Weights of a small sound classifier: soap at rate 0.0027.
Rows from block 8, named by matrix and row number. Each number is 128 + 24 x the weight over its row's rms, rounded and kept within 0 to 255. All counts start at 0. Numbers have three digits each. After the name is the row's rms in percent of the matrix's.
# conv: width-5 conv, dilation 2 (model.blocks.8.conv.weight, 384x384x5), inputs 308-335, a 5 kernel for each
conv.278 097:116126133141114132144104170121141187110151117132112109159125134146147153098118120123153114115095124122148114132135139148136159149108100100162096107142104155114093112137130154134144104132110176142146128115104116141102096138150132082126144133149143092151111206173123140104104120164160090124151099147132115121125145138119167159116133131120125085138116126164136137137133115118148114185143123129143138144150103106129171156144
conv.279 093:132136147158123151131131112108112100109075129121163099101129109089118102098102086142164156100098081131161127109144110132146097109126142147134126095091152151117115125117093120115143109155150141174143158162176150111152174129166170131054153118101139153160134164150158135126160104090160154095175123138125120153120124132138070086114137146132123157150108166107144148178142118153133153129118144112142130093129127134122126098105
conv.280 100:137151125114131131148128153111156157153149160168106135106144081158113143151060138144107080145113140146109091102174116149133117087130097169141116132164105115109112130119130109094124080101118150127089105141117122137089125121112117144148125139109128127105135108121125175113121119160077120146106117157117103176163124098120109119157145102115124125148105084129148148127106120096087103126151127127153122163109125096108148144124
conv.281 095:107142100123166133119115135141092094078094118122123097133114133113132146118080088148171125096125119104161141149139112083151105127161140182109140091149128143158113101114100152098086112135127117099116109096110131104108155092126124174094135149148147115095155127117127100113115121075116116126118110094134116159101127138154175162105105083113142102135086136184128126173092128134129141161117143149127136151137104162119154084175
conv.282 096:119141078118124162135148152104120153138126128116131110160130143175108113148145148118126128178148085126118097163095117138170135083134129149111107117133136127163138100110125130171138171103096114132113137131120101175160176119145131125143143158095137088113135117118138098144119117043173084103152132142131110109169167102149134127101111181164115123085125103141155158113137102105140141135128114134107129138173115131120107127119
conv.283 105:104118111128179138114132160115129121098103121116086142083169094103100108130088119127145096136142160110124068131125145161110129119145119110156155135147122122150114134138123095143136162114088104145155126143144129107130150132114148147148137064155106122109106089144136127130143129145153158138119129100113151127139083108129102143129139123086140166146127156143130142105101087134159093112105144155117106163087123153089105142146
conv.284 100:107156143129152153097088133141120117103111103178151123177112155095160150117140108151121114166107123156122130139107138083132129097169139152127187149143158147102101148137109141148114164129149134137117105127092093123122117149128175130163123150148145098108173133115135107130109083118111125095114163134129089136104131159163131102107115148157123134142144141108153131119151147094132143125138131098089124148055121098075074142094
conv.285 098:096081162092131139120115146113095095142158110131115107079141171157153154148088113156118106128150089134123095104097097099101115146127165091157102075112090128117185086109094124101111118140087158094181122123142119124143122122113127116101102122087076127175157144125084124118128146125120136117109199115181125114107096105143133143108101148150074160138120165156100126099072129123096096122137076134105123117109142127124128125143
conv.286 101:188144126141125140142162128139122141096129153101136108084134114125092140103071154111133147141117111123085116146158120157118108160157141102167101137119136135126140150135076106117108052079152148130134137139160120080126114113115141142136163103089094154130106106111085107178150152156106089142111091136201093114153118127117064120129126134160121142160146113130099135130140112102150122127085131108109107171152126109133097109129
conv.287 102:121119141125103138131119123135156157134156105149067122132153142119131141149186137145147090130155142135118090104131133123191125164114129110132121158168129090087187128095114151138107136100116094129114085149145133129141139108120156150143102110117155105122102183112073137142155129084100108161116116134140138195159123128135092100161157140115150128120121125130150133123122114141160082119086116132127114110110143121146145164140
conv.288 098:130132127128108115126117108101120144098163123086122106143166150095131118145108094151163095105135104139142152135162138131146133128076124133158102126117110130177157131137130077116161166124104114123112118108117184138130142134152148123124110125124137096122156190098149130099102141102137097113156083132106126143187121145161152158126119114097137084126067162100088160099081142150137120145195122087125143152130132116144123121138
conv.289 106:119111166109124134107168140110113125095126146108126097114110120138128130135127124122128128148135082095149150160140140130076151117148122146123123130131125142086142123159117136102154144116130135141065127145117106167109114129136124149107182104150130155135100148136079122109159131085143142106144145129165068143147144159117138080104123113169106117116134118163148164126174138141133116108181131161086148137105162140122154142162
conv.290 101:161178122129142139140131136125155119175159118139142102159116094136146130106135153143150096159125142111124135133182094115107177138128116099130125122115146135158121106117125127151138123122113148124144075125124149124164064119095138126159112148136147170123146127092084097080099150125117152135141139136122198128119137129117134135126127122146142143102134143140118161175118151087103145139140152106140119211142127142087126133108
conv.291 095:116137141125106104107123123125136147185113085129130153081108149108161099111120089100083123143148143115111117118103095116145181141120111172162132131159081170115172129123062116127137161170110163106103134149149157136119130123155148093128102109089120140102118131120131146120126081104098118099110095158100113138128122056135095144171157122095132108126100181143137143178144129121120103167082096103129148133079139144101132154141
conv.292 093:123095158131116154173104130130156144137134108145124132119141155148128146112073149150095129101118158113092065101116146167165127149162078116132140108101091145085119122159119114110112159074138089133092131156081133131138168141111117149173118107141101142124148125104165119136132145141125136121110115117146134173121144102128115117128153113126135141111107110135146113106148133167119111108149116162124131082105095125108114148142
conv.293 104:096123168123118155122134139153072133218160133099133133135145091093116172134121138125132135073124152150142139153166158107175115140131140075173114096122124120126108111110117103112150112152108156118135139155134091112129130156123135106156130135119065134168129149145147111071138126165144133124096129146103125111155135155138142119117116135100120105145116124089091081166120119111106103118113113176114161161110128144139141160127
conv.294 096:129118155141132095116096134067151186115119121192151109119084142148151096158162131166111103113134131143116146148134132161107110107125160102117147152108141126142113119120146130113091110112140105167137101131150140105106107068135118165089136098124126141104176133125109139143144129086136104107140133147084127159138121156121120105149145126092136107130172159085102124108166142191126110094104124121109135090117125124125145106115
conv.295 100:112118118168160096134124128128101140161124119157105148142128131098120117110136157124132152120068153145125120140120092125111134115144176117119109114121122130101107150150136107130112140137133098123134142162125143163116116091142121121088129118145087112134129145169105083116135142154155122123106147153122096128122082142130124104149161155139111135141137133125144084127108121114157142101129122123114133121144178170121130096104
conv.296 097:135090087178165135137132096178124123132124122145147142148128094145135123135108125092114182126129135110101176202126111150123123137129154123123149115121119133101106154154117101099122157140109137130142135113108131145146136153095173144146171116061127120104130152145110119121123125124142102152123134104111119132133141167094101146135154116082107154141103162122138168110137074145103145107098145161161173136133113124153121139144
conv.297 095:125094117145116099123115112121130118096180121099134118149142115144151147133201107132118132105134107118132139140112110151123072157143130157157102079137112138140171159097111134139140129087146128136093118126149168113099088095108141135153131122096129137152187166130128080129146121139165164116142189145091141170133126099106125119135123178149149144128095117119165157171093121167151127119126113150136146152142143132126130117122
conv.298 103:103158115117145157147160078133137113148107081109203121093103179122121131103165145109136123091129098117148156133130151067145160132086120119117092142139090092137092118177081113092103102106135098146142127132117143133110136098113097123132171128177122093126123103121144139126116110126148088110092125139161136138140122165148123094171102137136133116131122126115144126134144122106136135089149068132147147162130136134112130122116
conv.299 105:125111116143133140078155102118121127112151094129101145114158093162185114134114079190132068142119099147116116121102084125106143085154131101082141126137130123129136150149133121130124116127105137144133096124129116098155105160129128144154131082140158135141127109157163155112131132078173097079145089144145109112158097168131102104121092144102127141113134120150134124139157140153101115133141119152119118127118108158160130158108
conv.300 096:129113147144142138158135122101150112130148098146138189159145133137142152140129139112095172124110119125128152117112130132141157130135099130125096126128134066086094106132111112118125120158131143131121122115149169101149116129117159106129134113160135140155152125115148163150125103143127122146119138117140108149117137113142122153135129136137149121128108111183120114114112132113072172088097099090109151133108143097146147121131
conv.301 103:114111121073138128171143118107169093148098137125163130112133138118104153115149098129124116137117075109135122123119099137152187130132113093137117149072120137133098127102137135134117094137089122153123098126091150131120127160139140106145136133147128135137090137113134158123084120143151091146116172107099131115090111130113126097198151140127184108144140189120138147094104188125115139127126113113096145150075143090140127158104
conv.302 101:127127112125131115155112114131118135133105151105121109089120086102069079139088113183125116142135098153120111090126111133110103150106105107150117129139107127123090152157074121131122096145163113159136103129110187150134145108128114112140126136178111109143133148111102123161132127162134101134117126140120110117113141165136150125133122117144162124113108163131160128144123120091072078165108153107140127128127131121126168113122
conv.303 101:128087172153116137059143154115124141073151099124143159130148109175123153109092083159141128123129110155129134130110111095136114090124110124125113125126119152148141133140124112140113152123141093136098113155111123144106115114114125092116115124161117138174107133151113096141145123132147139131119146127130158159134122094103163139135132149141124102066154071151127172143119104151154157142135152155121092144135137180151163178163
conv.304 117:105132153159115146131119149071116127087112117118182103164113095126156118115147145154142159171127170113147109115138120141149112122170127110121116090126112151148091143135141145094138121118159161119134103126147131119123132131072139133089149102125122170111150130127132155090121162122130110112139155142141096141119115194092164104142115131071158092150116140144103139065153124119133139066151094174125112146143137107145101134127
conv.305 092:116109120126121115161122096108119081131129144060091099113095180177138174107133148120110140103127082130126146111121136144105109130152154155158102109131136149112148156105156133166098094141147079113158186151136105127136122130088081135162159155200165144134144118089111132123126126112116160138173104128114118083122099104108103121089104137139119118134150107161095145116131140115132128124135121144137131114062125126130120112138
conv.306 104:125114160107096159100127135170137133084120116151141089100142105117100127159161145094152132145109127124162125165130124144115122123122114141138095123125098079113137132140163082130130138118151083138160157122114157154128096142111154110105104148149091101131116132082157138137102133113137108133128145077128158112196086095164161105180122166110136126139125140099140105104128116136114132167148146162114141118124126130092150168162
conv.307 095:181125140131103123129106132124150129125112151155126128101147115166158101117114117111101099117079149146143114148093173094107166096132126138144156149144099126135139160189105119120167122152156112087114123116168173147113128134129104129092134123113099107100122092171188145135121159124124156111135158137112108143086112115119141138107122156084129117187123119115149083110127140132129125130137121134115070120139177155127158168178
conv.308 100:154119133131136092137135116148121143127133096136087142147124124141181143142101120115124078126137112134089090144169144152133130118073106134171097142110121113127131108088123119149090099126122100076163134099111078141142101096091144103124195103139140166121143112150115104123138162158097174137124119165146166142116165136219123127135152076138172117128155120104112127165079109094116116127131086126166153106187105155091126137132
conv.309 102:096184111152117149089207198062126145082143118138082120122078151113113090096127177091153119133135092105113137086148124132101131154137127091135120122104107138111109149094143133115144103111145102167175142114134096145132151142197139119141158126129111135141117133123145100119157124114108135129146132133097154121105106147143122115126150104101133171139148165146125118125151101119126121085126174120135141157129140149113107099142
conv.310 098:117116120158105143108086124120109113133092094129091137148149112117117119111156100139091088117122133171090140116121121148127134101142183137122152134106143090190087124088121095154082159158125133134116086132086102110128118132171127100126179134155125115143114169106141112146129108113103180100124101132138140126118163162114155091128098104092134090118141180115152082103115104117142069143170140099152126095119136084102124131110
conv.311 093:122142085136144107178095139120125130101161149130152124100126072102158105093089115185135151134109104165113111139078116087112105114087088062135146130154138123113148115121114164115124151093129139161164110110130094138154116137130140119116128167123140149177126152142107117084163160137129111163144124176156069108087158140139108141155168108146123148139112155067167174121117105138116131177137150127129130109160146142106137146127
conv.312 103:144125153157144139141141141134125099128124141135104124086120124166099139150120164100206122121092143130168167139134128139115133133088117129157124144124106148115141127146139099154140109115128128194130142103145154181117098121080170141130131111105133126149114124090124163121135132126129118133117095105123118135109141132165131103148144135153117083121102109092129112105175138103097184131129119180082134131120108126097132087127
conv.313 112:094141138144154140103113160076145106169158077056165131128119129130145161118132126099151151151156118123110148112150126097110110128173088161099157160105117136150117104173096138112122146103134156120161125097162110144124114108142132127144102118161128124150134131136113116171116124112139166169107138106114158155043159165102158114100152130153110113153091124137112134146106116133168111139165119136098087121097116118145164117087
conv.314 099:117108141107160116131121121135156102088135131174156136137212116101155159166068106121121172099133113107108129128114111172100079102117133106116146125129135109118119155138157151148140120125131169137095144157127093057122167100101097152125134131147140115111115110151126177174146095146151118076083119125113118160163118064136158158118138159122104105155091086145134134130164066096107126112138130100104113122107124142114137079108
conv.315 106:098143105139094165121152143125124110142103151129161093104104080113177131163082147145134156150148130121100139148108117134178100139107095131175147166087129140116126087131121110118126128090101111117138118096141100151095104106153110132142135142116095110127122121068150131131118096152167147152105150128136095163121121150107131100133132154129169110164146109180154140136196121133098152154126120083096154113160111101123147148106
conv.316 095:120133128141128115183107095146118164150130139120140145153156140158133107091124147179166077147137147139135118107123139130142142099080107103098124119106153102100093154073124122107113153075105121101100093106160168130140112123100116117142111123143116111120106126133129105100166115146115126110107149111166126083118178135100161110140144143150151144108128113102109119112131140151090162112122106067109121139140137122099153139145
conv.317 111:126118130124155158113120111152112152143108145125120127119126121137140108104091170138126154154186100140175114134117150132115107177105123115134116130152163162136156109182123156161133128104094115137130138162103133124095144152158143118132122117133110158136161108160111141161110141173135109111088114123130105156147090162123117130097147128135103142138144096101154161099123143124102141123137147116126138149097163141145105147124
conv.318 119:133110107154162102111127121131129126144101139184108165106076134081141093118145131143161130117191115153097148158108158088115158128126136137121116145091131109149145141113158131175107175114142141099100146148133137136113137130134137121108120118138139128164090147163150109140125108125120137125124115110133112156132171141149122125129145069162057174081117123135100140137091139152097083183107129105125129077160130105101119107145
conv.319 108:147098130113136145106113131146135107108134139117123111165119149119119099098146131145098123159116094108149120093146124116134136067134147161143117120079137085147098100120119159128148121130149169130091093146150139133096118117124187117081099164134143110111144081129143129084117125107137111136140146147088155142161091114137141107118179147136142124115118084143137146096156162113141139149106120127128120144114156155127138131130
conv.320 100:107108118118136130128109177133096111121130134142143204127134165118145139147173175115137138144135142149116126159139179124140126125112146106112132132163138136121103108113115136097162129163113147094174193127146165132132141161097130137136065123148149161083102120113139147125134149164048109195106137116170127156113096158123169052135118130128082109125109139120145105109131103115123128129128128144113155128148170131145115123115
conv.321 095:126121126117104129129118183109155136137162153116101091142137155139142144136093121183077152155106114166124122121174132126104101100085100084129139138134161089132138142083139162118140150133175126125134121166168147148106096161119151166196111106099186135121165137134126131088119158145107170129116146130113139135187116140123154130129107124145117169108105127122138093114129146121123118186141084132108137114118131149128164148102
conv.322 111:090144152158136151141137155147112118120135122138063165135159106179140121149111169138094159128129102147122111135136109122119135122125123166131109187128111143112137142130113133130111121098148115128182072137093080093117076122166112161107158150110162110129121173152152122114136168138120113132137135129146124156090146134142146147159112140159103156168073168120099123120121103152135103093124161108137097119073137101161119141143
conv.323 091:117161127094136128183145139147102121154114185110085124121147127130139126130035128099193123085144098122082089127115139116105142132148149114118147117096122133103147088141156108115150112140160132134099153138090130146139149108088152131113131110104150090139138173148150122121088134091159124125117121169154102118105167125147125161116098151077146136128128172127110145150120111131139125081106109082141113117111141090128138134100
conv.324 103:128142150155147114100156121087130108125128113146146132135107119178144107115138137146172088144136150168085096162171085118114133102127155128113117137093126106154114106129160109114085131143100117138155135131157111093118139133130143136145161133158104163160175137115122110124144098113142143150124108138141181103112141135115150129135167115116107127097153117134121105151139177166117110120119107142130119140126113143147125141119